python train.py --vocab_size=7471 --encoder_norm="rmsnorm" --encoder_norm_position="pre" --encoder_head_dim=64 --encoder_fused_qkv=false --encoder_width=256 --text_encoder_width=128 --text_encoder_mlp_ratio=2 --text_encoder_fused_qkv=true --text_encoder_parallel_block=false --muon_scale="match_rms_adamw" --max_grad_norm=3.0 --max_steps=8600 --final_lr_fraction=0.01
Rows from block 4 of the audio encoder of a small contrastive audio-text model, named by matrix and row number. Rows with one number belong to one neuron. Each number is 128 + 24 x the weight over its row's rms, rounded and kept within 0 to 255. All counts start at 0.
After each neuron's rows are labels from the 100 clips, of 14848, where the neuron reaches its largest size: "responds to" is what is common among them. Only what is clearly more common there than usual is listed. The data: babble in 24 made-up languages, each with its own sounds, syllables and stress or tones, from a formant synthesiser.
# gate: MLP gate (encoder.blocks.4.mlp.gate.weight, 672x256), inputs 52-103
# fc1: MLP up (encoder.blocks.4.mlp.fc1.weight, 672x256), inputs 52-103
# fc2: MLP down (encoder.blocks.4.mlp.fc2.weight, 256x672, transposed), outputs 52-103

gate.51 [169 172 190 127  98 120  96 130 159  97 130 121 128 108 151 140 148 153  96 121 150 111 143 144  81 143 136 124 105 103 182 139  59 107 146 119 103 142 123 124 151 140 107 142 118 159 127 116 146 134 137 147]
fc1.51 [131  95 101 165 148 126 144 103 132 163 111  99  80  96  81  87 133 106 134 143  89 159 111 132 101 115 149 120 125 177 112 133 179 147 111 144 118 107 117 174  80  90 136 123 150  91 142  98 109 130 130 114]
fc2.51 [132 160 165 123 128 133 162 100 147 158 107 101 117 133 142 119 122 130 141 122 125 107 166 137 141 139 119 151 128 119 157 128 134 121 115 123 160  86 115 117 167 107 127 157 101  82 154 131 148 111 117 112]
responds to: voice: child-like voice; /ts/; pink noise; /s/

gate.194 [133  96 129 134 129 145  99 103 138 168 124 126 109 150  98 128 117  83 147 112  94 130 146 139 113 132 124 117 121 175 148 140 121 137 137  73 128 154 112  98  82 135 159 171 166 141 157 132 102 142 129 128]
fc1.194 [153 123 118 110 129 155 131 128 141 115 115 126  90 168 133 108  96 123 129 117 136 129 130 137  80 136 120 132 121 127 128 114 182 146 142 124 102 162 116 114  85 121 109 123 106  84 126 110 168 152 100 117]
fc2.194 [160 145 123 137 166 140  89 163  86 135 132 116 148 108 106 110 148  81 105 109  92 110 164 149 105  78 172 118 174 144 166 137 158 110 101 150 124  95 106 126 167 142 179 160  99 131 165 133 169 110 132 123]
responds to: voice: child-like voice; /u/; /ǃ/

gate.375 [119 134 136 144  78 173 107 162 142 140  60 116  89 137 125 156 120 128 113 129 128 163 108 104 129 136 121 105 123  85 188 156 121 134 155 131 118 145 131  67 128 142 154 142  90 144 132 144 147  88 154 124]
fc1.375 [115 129 105 137 130 153 101 126 166 143 122 100 132 114  91 112 160 106 111 156 141 128 151 159 137 127 148 108 130  99 144 138 127 112 141 107 130 137 135 156 106 138 136  96 139 148 141 126  88 126 144 115]
fc2.375 [144 155  87 165 122 135 167 141  87  87 108 171  94 126  80 137 125 155 120 141 145 157 128 120 138  95 159 160 169 133 118 105 205 128 116 125 124 111 137 108  97 144 109 160 145  99 139 135 114 166 167 166]
responds to: voice: child-like voice; muffled (low-pass)

gate.24 [157 115 141 111 122 143 114 102 102 115 125  75 162  83 103  96 126 112  96 133 137 150 132 146 146 118  96  96 117 168 125  93  85 122 103 109 117 163 132 102 142 121 139 113 137 146 141 143 161 126  63  98]
fc1.24 [ 53 185 171 146 146  79 128 118 125 128 183 153 132 133 153 103 110 152 170 145 131 130 117 119 108 147 103 130 138 144 130 103 130 129 182 110 147 131 106 152 106 145 132 117 102 111 174 105 136  91 139 136]
fc2.24 [136 137 143  94 137 142 135 126 151 144 128 163 151 111 113 105 117 113 121 133  94 150 107 138  96 123 114 137  97 140 112 168 116 103 128  97 143  94 119 150 126 177 119 119 129 119 139 187 122 129 135 105]
responds to: /ɛ̃/; prosody: no stress; voice: deep voice; /ɪ/

gate.117 [159 120 123 144 111 131 123  93  89 141 161 119 143 120  97 151 123  96 141 129 118  99 158 130 165 162 100 116 146 101 121 128 129  71 131 162 158 112 105 115 118 142 167  94 138 144 168 134 135  75 141  93]
fc1.117 [137 158 104 128 170  86 157 145 125 179  90 171 129 137 164 114 140 136  91  92 146 158  95 126 101 109 103 140 110  90 109  95 126 137 117 107 138 176  93 101 151 134  87 122 133 116 125 146 101 105 119 152]
fc2.117 [109 114 105 143 104 142 123 142 130  91 151 137 135 123 122 121 117 135 168 155  84 163 118 120 122 118 140 102  98 141 134 166 115 144 161 122 129 126 150  99  83 120 186  97 163  84 140 140 150 172 133 139]
responds to: voice: child-like voice; /ʌ/

gate.41 [180 131 100  76 139 150 137 131 129 176 122 145 145 125 106 129 158 166 134 120 145 125 128 129 154 136 169 122 168 149 128 149 131 113 139 115  97 119  94 163 120  94 120 123 122 135 139 100 112 136 137 127]
fc1.41 [116 148 140 108 179 108 103 166 130 142 113 139 148 126 159 104 125 106 106 127 127 127  97 128 135 142 125 177  78 106 163 109  96  95 133  76 101 106 109 147 139 140 131 159 162 145 136 156 138  75 123 169]
fc2.41 [142 132 125 107  75 113 127  48 161 116 135 118 143 134 198 107 121  99 157 150 126 102 116 154 142 153 100 116 119 100 111 135 135  86 105 183 151 163 131 121 146 191 148 147  91 107 131 154 106 130  98 112]
responds to: /ɛ̃/; voice: child-like voice; /ʊ/

gate.305 [147 161 112 173 146 163 118  98 114 109 116 145 187 174 164  72 133 146 111 124 181 149  97 151 144 106 108 143  97  86 126 158  73 137 100 177 110 175 113 130 137 151 165 158 124 154 124 131  83 185 127 108]
fc1.305 [ 67 174 147 136 153 117 150 124 111 135 139  85 114 129 124 145 146 129 131 116 150  81 113 139 140 120 145 147 111 134 142 125 121 114 122 118  90  94 157 143 134 128 149 162 145 176 106 103 121 102 174 153]
fc2.305 [203 120 126 159 105 147 155 138 137 113 123 147 127 171 145 140 147 123 169  97 135 144 118  92 126 108 151 145 154 150 133 101  94 121 149 152  95 161 107 136 119  89 118 122 150 127 153 109 152 130 151 148]
responds to: voice: child-like voice; /ts/; /ɑ̃/; /s/

gate.449 [139 132 117 127 109 146 155  96 138 110 125 126 139 109 134 142 160 133 142 142 122 132 123 102  96 143 126 130 128 129 161  97 141 145 112 111  83 130 132 112  96 144 112 117 166 101 133 144 167 106  81 112]
fc1.449 [145 150 151 127 176  98  95 134 139 122 168 110 140 161 140  76 135 120 131 118 140 128 134 141 165 108 114 138 112 106 123 174  78 103 118 161 147 157 130 139 117 185 147 100 111 116 140 145 133 138 154 207]
fc2.449 [139 135  89 131 126 130 144 163 127 157 164 159 178  68 146  94 137 132  96 144 107 179 148 138 132 116 129 146 152 113 139 124  98 146  89 116 132 144  86 104 131 164 124 139 149 127 117 138  84  91  84 111]
responds to: /ɛ̃/; /ɪ/